A small encoder-decoder image transcriber, trained from scratch.
Model: 6.25M parameters, 48-pixel images, encoder arch mobilenet_v2, encoder norm groupnorm, encoder activation silu, encoder depths [2, 5, 2], encoder widths [32, 64, 128], decoder width 192, decoder layers 6, decoder norm layernorm, decoder activation geglu.
Data: trained on numbers of one to four digits printed on busy colour backdrops, 147500 training examples.
Rows from block 3 of the text decoder, named by matrix and row number. Rows with one number belong to one neuron. Each number is 500 + 50 x the weight over its row's rms, rounded and kept within 0 to 999. All counts start at 0. Numbers have three digits each. After the name is the row's rms in percent of the matrix's.
# gate: MLP gate (decoder.blocks.3.mlp.gate.weight, 384x192), inputs 0-47
# fc1: MLP up (decoder.blocks.3.mlp.fc1.weight, 384x192), inputs 0-47
# fc2: MLP down (decoder.blocks.3.mlp.fc2.weight, 192x384, transposed), outputs 0-47
gate.238 114:465475539523553479540516548594419501481582470559540468492525465494521519466508486531509455533517575516472481454478500433531487565576510472406469
fc1.238 060:563511512550554618541556469481607518502556535408487487497544527438422503537492422553494482456547447553544517565533461570569445420549512568502640
fc2.238 072:485499562553530528549496507429567485420567435536552600452501496530557514442531466526466469500572462519550520551523495486484502541512531536522446
gate.239 108:491484479538547512508484547580470564453568467579535474582499450466523527505513457571532520485522567506502512466554533471489455567606445467459495
fc1.239 060:431520510490546493466538523498440682490594540634496480605460431445506482466456521503486460513489543523457478464497513452521502570579462515425508
fc2.239 081:525407453450527540499460471504521507537450433607527513439404443520459488394562460474455481543435539539524536478465514525498496491515452421431540
gate.240 120:465483511541548528525542531575473539465593480519536472483528465476500520480528432542509464525514589499470495474484510468525463537595500488376480
fc1.240 054:564507533508393425494589457459521429441426457437510513424490518495502506434471607444437497502486497461459542474489571513476504564490454430436359
fc2.240 073:624592412496504475501509467526440463477406513441471483500502484516496514499465481535518584543472487541463545445485500461549457437444537457525492
gate.241 102:435479482583555558493489503587493503478567442526510475382496451504488542463542444511540385473486536489430543456525504426545490554571429554486478
fc1.241 059:599580464485482538414513496518559451441458554513547399431554603569538559532484527526500431516504479422485506477523419488473529499509519563472464
fc2.241 096:653515464482489558493447480530440556544361497484488440533557487560500480611497471493540581450495512565386547471557547436463494509498432472439540
gate.242 100:443545500445503416401503513479556502462513525502586519429529531533584505573615451466567487479424473500476446472517437559560569570555515429447484
fc1.242 129:490570569517527424447490491454460461510511558521467481523477429524606465479572519462424474483549499469462513485442474497554484544494500483447426
fc2.242 123:603502461473522534499429497504461520502508438537523508520417511591478515553458450472480485502581538470540557544483487448547498527487450528469440
gate.243 095:449491401548535511492533473586463519439566481537458428482461469456546525517499461593532435451516522503451514432512481509462471437538480455456462
fc1.243 084:467493518575529396501426486486518471531477488511480464391409410499456470460595566413488493457475501566421490565480493485546432505428436540511459
fc2.243 101:423490482550433454582519488409538563540526475563517487537471433543527477470516545500490504511430459437606561501585595520482500559493540480404547
gate.244 108:482479509552539514503526518580491563452570445503554472472502484491507531507518455582508453535533594508464472451496497487518476557618488498417513
fc1.244 049:605542555541499528464555495491528603486538408496459580492426576500444514717491420402493546513574566521555462468481503524545523531548489495455558
fc2.244 065:545496512465391498466531480597466491468511480485463542526419466488523480516458589469432544443535495544471501494492494533433561523523503533512578
gate.245 102:394448526560486581485467439560399450478591384506528472457472525483452557515499463524556437488481509503417480495519568385471443520494445545563520
fc1.245 127:548484570491521486553464501479490444453543559494446509500407551437476562484415440478507507456499490582518520490552505545513462555488478475492558
fc2.245 127:540444422408474556477560498489536521528514578557520509547561487334543497412497483476529534494576463525483514513474439501484600424462507537520504
gate.246 090:480521423522600531539447548585503570504563533552541501475513499477584518490575561472580508463486487480390552516523535532516509578587528478449527
fc1.246 083:539563357486418518479510587475459429467475489522442428436511470527526402567577487555558459528563544499522527484494490542485514472550534534467561
fc2.246 109:446504499412495510606557473560522583550542582519464461494562475530494488567504527564534473493456611454517582486435475448473574368459543575471590
gate.247 093:511513481580497582493447581580508545469569474555584496562543513519524526494500474533542470494487525440434551473523505476496442582579495481560460
fc1.247 064:430449548512551491457466493426474525548406507485532518484564412453521445462510549498459538507403548505491473428520545504510514541572495475481631
fc2.247 099:479527547439482550499544464515557473461520474507489430445484481483476522435506582429518426630492480471541466534528534588434531532428512436414445
gate.248 094:501471452515573492582555543584396570445577491550450505438484460453588567515512469564488444521616558480477527469509531454434530553552458478450484
fc1.248 071:538565457512383509423460503464532406457477509450463484551458554450488522512559505538505479472468438508428557552458442504526407411486507511496573
fc2.248 102:432520504481454545563547431540437455507431471561453453510524446484470549498505519590558528644494437475444518546536542569483455494400586605590572
gate.249 127:466508515537560524470505553564451564464630485541528462492493496495558530489542443549489434493521605487475489470506471491528451584589457446440504
fc1.249 057:585487524525492519478441393465462504532577445558498467413522516461583471484475475486499508525520488485517532426559482413449474563512588469520489
fc2.249 089:495539514479514498404519501386506544501434527513527520497610482508437468514506513487556564477505493492455622459486464450511517439477537439533596
gate.250 089:489515654504451508457554485468547483489532525480543486464509490533445464483517481656451424488561521446388492367532486527385568537532469479475414
fc1.250 156:543521549491589503609435585495487592562553514600539510582538475510617404558576544490521556525478520448575573498441490524502476505580581538437572
fc2.250 111:554471476475467498484532489450442516452427474538459463532437515498431454469521584524498396544542516458444485546533487468252530440400493442568440
gate.251 113:454487510553562505525523530566477524474579450513540478488552503490506529476515441534514469541528591493470498454492509476524453538604491486423483
fc1.251 045:550486515449458502628522433545457417574503441611523449475426494540468539492485464469512480468488520451467520497491573501495527478438458521393375
fc2.251 069:606574484526462453518431457578572505491403525538500542487415492571562519516512555617534523521458522522484516514536624558515441508496592429458552
gate.252 075:499519437489540471529447487462550558490508472494512519511536531430486521507466500573528438431427428470476424511515461511429557489542515536525546
fc1.252 107:467475478455507500507445492569489559506523517472569526477494519442455519448481596567552455486594493482477493501524503498435482469431500495606499
fc2.252 099:527506521510487503475547478534514481544514507511541501458560453576502518507425550469624513502391551433542522446490529491475552442496400453442461
gate.253 090:470492488586549438543496544545447506463532444608498513520589500464586514450527521581509479512542537505391579434479494453475445495599442465471462
fc1.253 078:531576514476501572550438502529549628538514587488519529537503542610423544547496420409536514485499445565583477605547545514546507629483580483529550
fc2.253 103:492489519469438558492455523429551491456548516520524534497597527473600475457495369484535474411500485440487460500504504456506495488433465386466422
gate.254 079:463486434506513506471450462511531426465550391579503431563453458515569462428512504538501564538473517501536418456515558511431482527495436442579505
fc1.254 098:475536536532544514455511499523548423465543393593497488556466475513549491457543478484464568574529525541533534445438553557451488513541461465547469
fc2.254 102:479578477471551560548554495561518448508458502509511515582517489526482528519443443408524518495519588550488488394490504532531459548545477444423496
gate.255 087:506513538516538523528488571537493543469562469592474451580510480455509452554531514498574555504570532534473552533496590435501457475496435468497503
fc1.255 136:537519544575490488482586412587569427410506515414476525416521471546496537443488517458457410510587494434502530546544442555578485412422563477556491
fc2.255 115:486533425471567479525438574549446539538447478509516529491546500495402473516551548501468358446411451513482491527518489484483480558578534499476486
gate.256 111:504488534534538529536531507582479529478554470519527488474525482492511508478496459565498469522537597480483493491499491480520461542589530464426506
fc1.256 047:464520482536600434465445611420463462555537426529454474552546518487521406509515478480457472580574482596435492468431488465506505556499454549574448
fc2.256 057:497489407453461495466506489587617520484554461505520512514494526580436459540487540457552529577477479482422425517511549447526503498540460453352402
gate.257 107:464451521679497473523417476591472463503452464505428546511498486488498509463487515470573481476641479457533626512480445467550388529527452481559493
fc1.257 142:440508570481502514567544527438501585622479528544544454479517464553514403470515468376494515380543387496525516528573510423555697600562447533469516
fc2.257 116:459475448468506492557441458533513540548470527490462511511537486536460572498525503479581501490512560487396507521527472518534498538559500534444523
gate.258 099:485475521519469532488511461569510641464597450507548442464419478372493532477524441419544459502558480537456514543593479474558531516465456491502437
fc1.258 134:449453536467436481505492465525480619498634458487517451512512455380508534504486450416475473512552472524474451490585491468553507524419490480548445
fc2.258 123:494446506457476575451463577519516567482559436532509465457521469544487489484462507495537555505516531567503521555501506521618489414521545545413517
gate.259 117:499482530538510519480551494593488544480563494490533487467498489497500515487536450546489468526537585470473502464483499504539473538590482481381510
fc1.259 059:559553535560368548408544409557496523516395442432545471499599466476478490439508521464515541537447519423489520538490482492519512539516521489547392
fc2.259 074:582489518476532535445470466443404531545470536534472534552475592468517534560382506416499461524474431503538462528583501517485476416523462596508508
gate.260 078:446479562527587514499528548526498515529602515594467459520503495467584471486585450484464520405549458569504500412595529496537498527511467444453584
fc1.260 061:386526547501395473426562425503556429472567597503536485435585444528579538546641516481505449532518528513480420495510476607519484571488513517467496
fc2.260 083:506482535527477522461611467423474533476576543404538507575527525496472432569467612543641485408526515478537607518557482383494553537462477497513531
gate.261 112:511558474448571513423447554562454573556551467434527497521469561484535509564556505534514511548485548494415455480438551517541525510581414543414483
fc1.261 146:471417507576416481609511495500482410468445508603490473509525398463506477431432547485492524481504501493585580509541512421502435467432566419562492
fc2.261 056:541498502481569522485525471520481498492524463497487481526511533565486523490545558459576463462501409521402506495484515558547515506533486524522482
gate.262 109:451473530540560492529528514590433531469597458580523475490476480466507524462490482505515435534521567538452499460467507437536493538580482483423488
fc1.262 066:454474582406565394513488545507396390452469480586478469495454491491515523452459533410502435506487532555385463432459536380514558567432495502449388
fc2.262 087:572501388423461486382428512539551452522421513467438523550492440521505498553547500539512525524422522423479502513530463521484518452539566369430533
gate.263 092:541567513498542504526524544501399551554554493541480493585545559504542478558518434645421590462464481559522554416504513484418538550559543487440548
fc1.263 116:559563588546565529510517567483484547537598510547462507540566518540534396547515461459505536500433503572481582429413507536496459563544543547409478
fc2.263 102:418525399473532535500488529503490526476465459479513469452504517378451529482613417478369451480576524488492495494537491523369463539487519459435481
gate.264 087:523500519502527502510550520455425510489575515506480513549522511468530511548495433691366491447462465548487562390521488481402542517542523535444537
fc1.264 111:445461393415443518482477482513447507466480510465541504448475513400464623447490508517518436459571485520501419559605558446480523486474485443578487
fc2.264 104:565485534540467502509490513505528453522541578480521539556503490561504494503425534506626491514431471488500531593483525493525547476539487555562504
gate.265 090:460536520497591531471539548591436563524541444492561460520588565520520471498486417515554463468534515518447519500527483480494532546609499503539500
fc1.265 091:527443433531565499415577461491482494456535432475541434502534494403433520399390571465457467511497504522511536457475464442462559471518559508470419
fc2.265 103:526493565548479458542551399427519530503504478549533428495517481568457490543453500490574460476448528413650547479541536578551503529506494528474502
gate.266 093:445495483448492510608561476464583609447534534629579470466480395550606480546575493507470595449561511460558501484565589510457536518528511471438513
fc1.266 128:537504442617572524397441482528501506488498459358475572494495619476446517474471493480496411483524491524485585564494421525569377447521529538580493
fc2.266 119:528517466479545503421517500549550486526509461493539496484540492434454571483473409486566475540450424417539555551483525562460500551585478491486422
gate.267 104:498470565503427452381588442480525410489493470424497472451463433585398455446430511610448405487569507409418484433554428438480604474487471502496451
fc1.267 124:509508439477515544601423502504567519508450517530485485569534482477569495520544535343584548527431515430546511590430538566636474462561465540453528
fc2.267 127:528433460439503545529482533462502543454420524506554513570474568561485479529486523537573345534487455522491473653489505425332556493485509496547460
gate.268 119:468480501551560545516528523551490545458598487510541461492544496485497509515527443540499451548506622469469499463476481484509474532624506490400526
fc1.268 047:453490628409472475532512411565453459526495562528540471469448521506508531479525498523434435404465452501528467479574411520460433404404500470417457
fc2.268 069:598515589641442538558530487519510506490522509599513491547505456520491567468512522498529488552519501479553636524579524497564476565490499455459571
gate.269 089:398456480483422445455517505479562548469531350477518532432625518474558480611562492553529601500447522448574441416548511509485548498530478465530527
fc1.269 121:544542543465543511489517467458441436440527564498512446518371475533499459322483569482470417440474477414444433498549502451524560432477517521487478
fc2.269 108:588484491526484562467451447481479447499530472618515451541414484600567418572510510476510454506497546480515487482476447436471455466493387510610440
gate.270 109:486475484532551519506506558616439588480653502551477417495520472504527560477529444567514445482582530510466507505542486459453476545571496499507511
fc1.270 058:480506537523430445474445454557473414652455565482545397415531421487456490576532594542537563504546492381534544494433514501496435466454462466481455
fc2.270 085:530478492410465484403555559412440560481560518457458511469457417436597559553509558443469552486565488457541531510434561474479523494426387426501539
gate.271 121:485499519537540518492537498574506541461604495507543460476533492486498519500526436560501465531527610489481481461491481517525464530585497469411518
fc1.271 038:479465468535489476451512547555379627558437453466511521568571537447501536581463397468473614546506546495530499497453505431448493634605578474552479
fc2.271 064:525437488459553388432468393491480467447502496445455424511487506577477527524414537524520506501535452535516509487479481468485523515357509507575540
gate.272 096:491485485536540533434459548586405596518592422562532436583469461440501492505575489569562529516495542531478534457500524451503475546613436532471501
fc1.272 088:717601491509486489465540433517543474506441502404516601444556618526489500493508395518504469511494478513521498573514450624487453485446531470524515
fc2.272 092:507371557584408545486571480477449459411446478561473531531542498538528497588472524592480553487526482404476474502539456436477483501445499532482505
gate.273 114:436497441564601525554455567562487549480615509516512486497534456470576498455542414535537471502527584517484501528485494514498420532586458462495507
fc1.273 057:573567518467512547427482415531461463518503469404498497437596458493511522505462544507512486501470534471569505547528462495521462471524488457490426
fc2.273 087:476450533456465494485504589544551564565442566482486493490564471425513486447486472455492570521503496513471528532544533479474467515484531533575557
gate.274 109:467482509553556520504524535567484567467597446502546481485519493493517532485506440548494473541509604500473496495475476490530455545630483478431515
fc1.274 037:420505453573466514418532418444578496503608457477423498436629514595505469508532491485468478595601503550509576523438559554581494547546454492562491
fc2.274 058:437532537516449569471543505457538416459546483459534522564502593552493512480554468517473536430468480492446528399452494557501479485540596561513592
gate.275 088:490417610559535512502567501504562477470526574499512559548474471489525488532576484600501458519464429578467489489486500563476437518538537520421578
fc1.275 114:405523425458567423433586536445453510485539506497514512453535564458548541520491474409471538489488480571508498475600527510506544530499505434537514
fc2.275 105:440502496479439488585463492454499525490461425514523497501507458542497541473539565441443410440540501533500467603502546458470451514500574491521457
gate.276 104:485508412509561499480578511470492501460571530594497469548547540524577433517513440509490508500479490571493585437511497469598550496624523423427541
fc1.276 126:476491464482480425438499510460627567515506569566481455530503517563577358497513533522569529510576528430529479528433456530468546426536597462522541
fc2.276 129:480529624531535504554582450505469532478582527520464501414445463464503480495533496588498482467516491451622443546425524407454544501488471478500545
gate.277 066:463451520536422481543514505595488578461539465609532525543500411462540540559531512535552523525571524587483521436474528453507448569531476487454486
fc1.277 079:506476482474448546562531455529522497447533439576468434478486403461533556481569480499514568521506508529468472375483538515543478580531446447432491
fc2.277 093:459419507502458534577446548532470510581418455467518543395393585472543482512490548465508465461478563460576500446511474445548482473437456482484583
gate.278 096:426491544576592524499519532572476565480569486453516434484471440497512530427519469575534430472541505502443554429504472425471475485590427414508561
fc1.278 083:492507465482521604576470538484457559479581529490476546585575549371565506463580404504526542548471519598601484521511499472481441453525489447536537
fc2.278 099:502437524485452473476429562487491506455488517480484488544394443541506520483514532552523576509473545433580449484492420520539535394528498582453458
gate.279 095:458513496534571521472562485589469542460632509529484439482490475509552519521560400568557424475507562550424536447523484488481533546593439471427498
fc1.279 058:539525544454552463556511511509437543513556503524525395408505388518574509536515551482478545484497489489509451431503544550544511410515523431530556
fc2.279 096:525492519585478567529501611491545574535640526530507489487528449533416487570540484554505414552507505441407482493535464443465492594527422517535498
gate.280 112:498537467481582558554498580562412540515549525559476456558566507470560523497556454523565496519528541488500514500500539469517519563609516502485565
fc1.280 088:484490524486392513569512538474426435506548506558484458511470482471457503564515440555489458491462523533476472392464476381569494484514544485527475
fc2.280 112:412587494498493414550511597407437506429499520561523530496514506533532475541562492537475511461423526423488488550530440516616485519539560507430539
gate.281 090:539433564607501529513511502586525501459478526505545490553516482511528517460537485619483474563528478517493498508453504516465440519563526516503544
fc1.281 123:583469564559461571586437485495586543529451563505447512535487418538513484476570499580508514526479506482543467514405479544533427461516514510422503
fc2.281 106:570488559519568490497520582501560485543521579520496513524495553472529416524459454607527573547401452498513482387517476464599503497529449557410499
gate.282 108:485460499545562542497506550618463560494589474536579505480515558477537525468508420499523442481482515543433553490538455515493458582603496524491459
fc1.282 075:421456522555571408478562457512533569446466489553528393490503421524441527434470575385464451460515451469524530502515515404544552523481509494491521
fc2.282 091:454494447487562513499451479436440408546507427442533477472495479593528514497455550508494475554441543474505510388577487545487546535410552543477439
gate.283 130:523530488560549505518515556564429589442615470542536465509508484503550526508554441540513411505531622502452496506505481455481452549556497483456509
fc1.283 058:566540468466525503544483411514469502515467488453497493573531492569511482550473453530505520520488501507532496546533392510529490440502499540453541
fc2.283 087:510503531503350554525389450488488542600523503411525526606526547530497511461595556509464494456484504485429653525478508600490411529500537584472480
gate.284 078:488527397513500490483547494475486496499438485433435493430562500469470539538493554548528415400498408422465477495561472514512583404498501558512477
fc1.284 147:427477523485522420473498486612460497469504444475487505401449452455492612430493547506583501504546513507443453483491470463464517530437441412556458
fc2.284 101:486532423518446525492510468496506498528503584486460445558521505586551461490481510422542582493386508462489549511488483504387543479455444427435491
gate.285 119:482474500537524519509536516589476532433564460510544473498504489462496535491505434561500466502531591489483483481520505461528464522625499498421498
fc1.285 044:484500516498560337483466491483503462481443524450567509499504549457517437465468580537491407514475506491393458473516499404466491427424484497545430
fc2.285 049:561518415408503539494540522525528501400570478513502470464485488478474501544522574506569502601560480523495499454476603522524560488617493516515472
gate.286 110:474485516554536505509523500572476531464578454518543490496528499477504514516497450554507460534522624469473480484499482491514458538590477487431494
fc1.286 043:498476459508413489498489478522497572521539391435504569504606526530503546555482472481513541514577487463537542439535580506571438515522469456544509
fc2.286 058:442461587561494533491500477433407494584507554466522491477518473603467531577477581522491573530511538541474495486551506404448496512461520487552491
gate.287 074:452438534598486532479587526507461443504582418538487559519464493514460492465476449474464455453501488446407600461568508524473554596554480518429434
fc1.287 110:482533492572492467432604470610534554464481470419520500510440451508512563441458475477532532514399519528507477458515465482489561501496504461523411
fc2.287 117:601483488469499489519538483522495504425520506488544459461543521554469673495531475477550405527530506469560456536538505520547575532478493534513491
gate.288 106:464496500550532524494508509602483577444555463509548480471527482482485527506552463570513457512529615482453493463504497483544423533597477503419490
fc1.288 041:541523488488559465507461503509494517497476605530494473565464474429512493360455541482538436543537425522440481509495493514494480487430550484438490
fc2.288 059:483572588555458501573479479531393502518460449602513484590541626550504509449486455534496544442502519538536467559553468550472464492519532447396479
gate.289 107:484487514550547525511521510585478545485575471496550476483548489465517528517517433527484472548534613486476481489485479486538462526608508480409525
fc1.289 035:491466648506471531476468472578602548453395566482498458532416505436437408569554566570491552486486494450522507517510493558490504418444514447536439
fc2.289 046:511447398476471456449556525551616482505418490449520507552498433426518423436410461533433618527479437385553488471471517404516533458461510517479495
gate.290 121:419479512550553525523520551579429531485596491560511475477478461478517517473526459530495441522530608500460494478469518453541448575564484471413490
fc1.290 069:493465523469517387476441515514421385505525543546462567552514584469522502542389584456491408560463526429422486496423511429528455463417470508529392
fc2.290 088:509556486521544507585416603525451512530473542418505487558560464545459527562607485618595555582453531547511514525580502473510411474580448400461474
gate.291 101:484497509563541562537540475587498574477580480504542474488523484497513500489517434544475438498540624488442494496547477492491450535566514498453528
fc1.291 048:660500467508519588635506539520500550482535525487518481555541517541541468519514449480506574527505538492554520518515513376513505446517608503520615
fc2.291 073:543556428430540541487426501529482433515497529470485568524509508528521484474513537510499558562489524410484541548497641459481466508510409566510601
gate.292 088:470526506571566493501532491580425508438553436538508485512497457554532541431519429539498454504514554465449506508501514454545458525568473510482477
fc1.292 087:438468435499526478423495533530427447499530476530443523493516519502515542408527529464509492516532505408438485483458516430504536553519481490476441
fc2.292 093:468498434437504436502464447529514495531417453512488457512432484587424533542479386519490531538443597474504415494512495481512491466442557546405496
gate.293 088:472540399499575488482498497536511441414574431603552525560530461479560525489520488540558537565479574506512512475445562546445462549523479473536495
fc1.293 125:481538538497543507470575494456509432502552401556495477573493502481530467463475487473436542510548486506501429416516549513473472507464448479579477
fc2.293 117:516515556425561556529497514525491515480453568530474481551567484479470566493547535414558511473422519583455472571462531464569444579535483498448525
gate.294 107:498529427538477550448516458469432447452522413519605463487498496563495528507526479552494465537476486534449499501517540423399518459520508535534482
fc1.294 163:478489410505422596450514461449399447544522377502559486454536505568445525490514480444470443550489539496441470530486555394476569448477502573558459
fc2.294 121:348552483494518496543491469537510488460517376539549506482514494510481490555469498435467527459448609489470514519457481482623549470534467552470573
gate.295 080:501413540505552472527527550568517515470554582537484504422562536573610539509652455606534441442516491512417518446587486521452507484528493453476561
fc1.295 063:547475479506527453557513498493472551475524556499460555493588534512599564480474386477526474515461479541603482558517593539472490485455529498495615
fc2.295 095:508550437405547573551476464567542514517427479548452465575545527540530494526514476395553534412496540449495511517500498522562574523468549512506513
gate.296 088:501468537568530477446503506538545491468528580545514460570464476516564502541584488628514485534477472569503500475469491564495443563548532481450586
fc1.296 122:632517575522433549541398474513521482502455485537459505546485457529482483471513521570506488540455539491514480538397495488515447476498480539489521
fc2.296 115:566515545454536531447486517525550478476521634526480476543476593458521458557524478613566573490457470515485450427446466494584553550446417515468511
gate.297 097:488506586504551501403514506462543455486574402586511458529439470504517427450490473676445521482480495498507471418533541531383534526510433478508471
fc1.297 141:547499498531494506581373512542418602554495608404559555496575564438503514558539485553517453501522497520506540564476441510428399522542585498534510
fc2.297 124:631462480466448503499488508475487515451434450485516459529491515559499582505492523548535428517515454474532524567485524513294532457501465497582451
gate.298 111:475479508550512522536538498583454518469567466542549481487543467485487516454481440550496452552521587493507509476495475472512465550614533486387500
fc1.298 042:582560514453427442527530512472417435447484439520542505490517493541601494451574539501448499442451431541525499407581407388536582584558505493492486
fc2.298 057:407495458447507527522590549509521468492523481562508479471489496447496510433444496524550457429477446537432489525619478465459538555505525461470621
gate.299 110:447490491532582529542540518578464593494611490519512490534542493465510508474525463556525487537525599508484471476498482438500470563619486485429555
fc1.299 069:383471429506490543552494541596480503567582543557470535628466487384427510592472490575604600509546512519533531528505523489507476554501472489454547
fc2.299 075:581447566579475449535403543496478465610492568496545465539500533488524470470574540579412447566463563476559472582429475539529435448544492400429567
gate.300 072:512480405486413441494584415539490456448527427532475457487503461451547553497520457594606515386526453517569503464564495505449563526552432463446474
fc1.300 110:512557538454521574506465550460432477505582539517553503578553597468489467514518455503483534468452455605515563486519519534510444541560568476491510
fc2.300 110:514504528462550459478554520463522494433582582541556490454558477510502583436568377564530448453526435475492494539449503572524504527533544542436533
gate.301 115:457488524541541523508543521588478537445572460517545480477529465504513518466539423569485466524528607495487477492504497481524454514607498501446501
fc1.301 039:410450496466469485496474501530500523521573512520493445488518445573513485449534473480507509467518529452473444537507471444472552604503536462501459
fc2.301 061:505476462426574399502460416568663507462467464537493530573374461546477481560530470536502484504450527439444460555548480555490643502515561549499511
gate.302 084:504532551472479501559469524481424496569379490548527496475539513522503552513464498414588481446447457549507553503555535560451561700529564557483463
fc1.302 136:527570506565529539528496561460485466482533554559489507543536504467548477558544448560515539580434575565516514386391547572400441530553508520480535
fc2.302 125:529535532490474530559570451511554457510472520459493483489537499522484608481518498425526535483598482456511473614445477517451449595541513490604526
gate.303 126:460498515554530512515543529580482524438588493524536467500538501476497516498504462547480470511524608489473486488516488492548456576589501500437487
fc1.303 045:419502477439413508432513527517494576455561575453509452412478497507561570484648517459514470467468494495461531492474513572505514521475517501457447
fc2.303 072:556558477476475442517578540474437432503574491478447508472458523505355544544381531459477469518530509596547521578496529532505491457399514478553448
gate.304 093:512522499447525572540530534545495415393557573578528507432542560488509626549582463522544514463497506537488461530510580577501475512471513476526541
fc1.304 133:521488471531499421441551530531515555577499451555407470537563512508532463513443446523554577474510476539637516382511487536493576484504523464502533
fc2.304 108:417471587500478488541541480508519518506558547513322544521495471491530626579510469505458473503497488498539509513578555512489503459516488452461550
gate.305 088:485467485557483484464473494482450417477544452578444524453438470367437519484471529616455433558553582477420527532453514462419440426497520491465459
fc1.305 103:532490428503519559531445514554426438458496474415440549466435443458514592502490476536539538514440567521548501617460457495430435492535477461503589
fc2.305 117:492432588461540547470499434449533535496355426575475555498522466569529470419552501426540546467622429578489503534438508456450440481543514469464471
gate.306 106:566523452461595551450620448536437520467591502509485440513478567423508526477485429496513471420508473588485550435580504492537582514547479456407414
fc1.306 130:543517555438504545547524478437427499560488495537462435471537529489507474510519423529463535522472500595515524447494486470418520552491548471399473
fc2.306 133:459518453488532482500534568566526466560462513442592550520507513484518525444484477434451566517517434578444483382488514544402473483600484444516486
gate.307 117:476456520545506523500509531583481556452555480496550463481499480494514516485514432562517467519528609507476478477498486497517450554611505484427500
fc1.307 047:486500387533385468450501454505448590532443427383484453491505456499561420536403509475508611522515513431533510551535540484449526521458501403540407
fc2.307 066:500380515468528539583501516541479579582490549561505464551534517519514471477569506526511515567462535448560437493576536594481500483511484510483486
gate.308 108:492575491497530416519547563565542539469533548599437521526542501482596530617500438576534580438480499606565519483504560555436502448461520413486490
fc1.308 128:479467394497487499469521468430475500458430491495451544462497493512484530444512447451395398452521461498414516495484370453532494454542516547472471
fc2.308 115:509549606469531485560551498530454474564528435510473481457562490451530391515498597553391556489480476541455465439496472478323513519488488442521537
gate.309 120:490470520547537513521535524591484544463564457510549480473533489492494533496496442548491457523532610472470486466503484468522465532612503498417514
fc1.309 037:472570488490479554588579412460529416444443553530517460461507452547502547508613504483504479469459494411508483533539498549537511383444497562356530
fc2.309 061:602471534517430439519455532481506530344534482567465473420461476467477543520521442598480506418499490566491542528529591593494482513538544540553581
gate.310 092:546555481512501490491435491528405569537536484485403514584500526436532538481533403624539495481480444644543474537506457549354398495446494401529476
fc1.310 129:538488406376506509536520512405448485472509520491524568510512575425505564493513411479416489505430501536466478545500476499507453466552533532436506
fc2.310 121:481523643480456475513563521526504467595534516497452501471545525470456532505470506515423471464454364490515552491501443493320522310514464477572480
gate.311 119:505483485570536529542515504554468544498578480505525476475551479485538496469530430547518461558520616477500485489497500492512452538605546484427524
fc1.311 053:461452445506425530574392470574469483579504462564524459514549514464546532406452443492608496566490519514552476489478488481434443548533503471555477
fc2.311 073:403539591513541390463495482531500493460520530514461541489478555558567536499495526512441320495416454524489427578512470577549426486480507461519496
gate.312 079:431425431475519495429528463521498488578504593486446442440474547543532449526497429456615480416596444492495516523520513521568564521554467443408541
fc1.312 103:483537512490614549561419515487521533518468415531573554552442531507542452449465497444544558459433475497505493497495438446527488535622548482521533
fc2.312 117:636438503408557445603391507489508542454497473562560495421402499620449479556529532614503379475540517537477488499481497499566551411506536503497492
gate.313 091:425538575560501462509493471525541531539517515505548459527539429575567467387502462474499504450510447453496529408497432551535563570546453417488360
fc1.313 116:579503512388416430473540494425457492536504416590524469454452511491443449647447483480405467514465518516450415463480530434501528502499524546420567
fc2.313 123:509423601439505548503503503490522491451477486507591534500431524480482533508480404412361347558546526421576445497530530433485517441458514471478482
gate.314 086:452485420457493507499573454573504506428527404470480496491489496456454608481456458517497495501557509529503501516491413443524556521528444488461513
fc1.314 124:457529506510579473489485483427493502466529519462423536470482504505487509472511418532464487604478613585506542472380474520450435482540513495438497
fc2.314 113:425473524458497502546511466520494540419501533570557447490536513476572452486540476624510433480617475501429476593488561457466491548518474541425468
gate.315 119:480494521543557521483542502584490552468578465492546472478531479486511508508511404553494456539520625511471486471490489494545462538605490489414497
fc1.315 039:523477456531457438481532525499512456476420506505528524503545520511473443464434688590447423485449466371461511518564454488450515600505513533577430
fc2.315 072:534473478490422470550458498522504480503521466558517513539496466501497498498575428482506492453469487523613511513497581557507517479515459431443550
gate.316 077:558497480534597535525435484593552497492518543544602491501541532533500494489497453457644512413460465540518497573598549502514496587524571559574499
fc1.316 121:513532482485501509551396551485375473518565534492485521579548505405494457522542411578509539525505513568532544502468493522367381511574491500524525
fc2.316 105:386454545483541485490518527585524539507525530479650531442570472432435514557500479429565511466564566473472485504513506565583432445481516571516479
gate.317 098:426454485499525563463493456523444413509594413514544487467407523434428535394453520490454493443507453454428476529551569448508444539465429496531479
fc1.317 131:478556519490523446443501495434527508555475390585440503546514445487593401463516548524467548580432548484500464434453503539495549422534482508455467
fc2.317 120:545515495467446515544543498540527494474507540579477503531396542687459462544511512558525493539560486518452436497447477505517469576528543511526530
gate.318 078:478500413569524537546443547529492513467587513541507431490420475415518510479531440585602517472516482592456573577547536506402412466550465543563524
fc1.318 101:546520448474504543515491452506505538446490533504556532553556504521503526506472469465579537469426463522540630499428555527565536466615528508470568
fc2.318 100:483494437472504471540536552496534518565569494434628526508465426498483524549484516557545531476414530529512522592561532431397496356475494463563515
gate.319 075:436468510509588491495529496634513596474549593550519495596554578564509555451465431483584395491548574544435503534549442545507533614510476547444463
fc1.319 104:474493572484554544451478441462438490507443497504466546563510532564435475362460534413514416458479491447458495559565421443561502535486500557523361
fc2.319 109:493483479444549521504418556440557433472490452549500528500480557555522590407451494506499530419532459448587479455501480509561501512485518490436457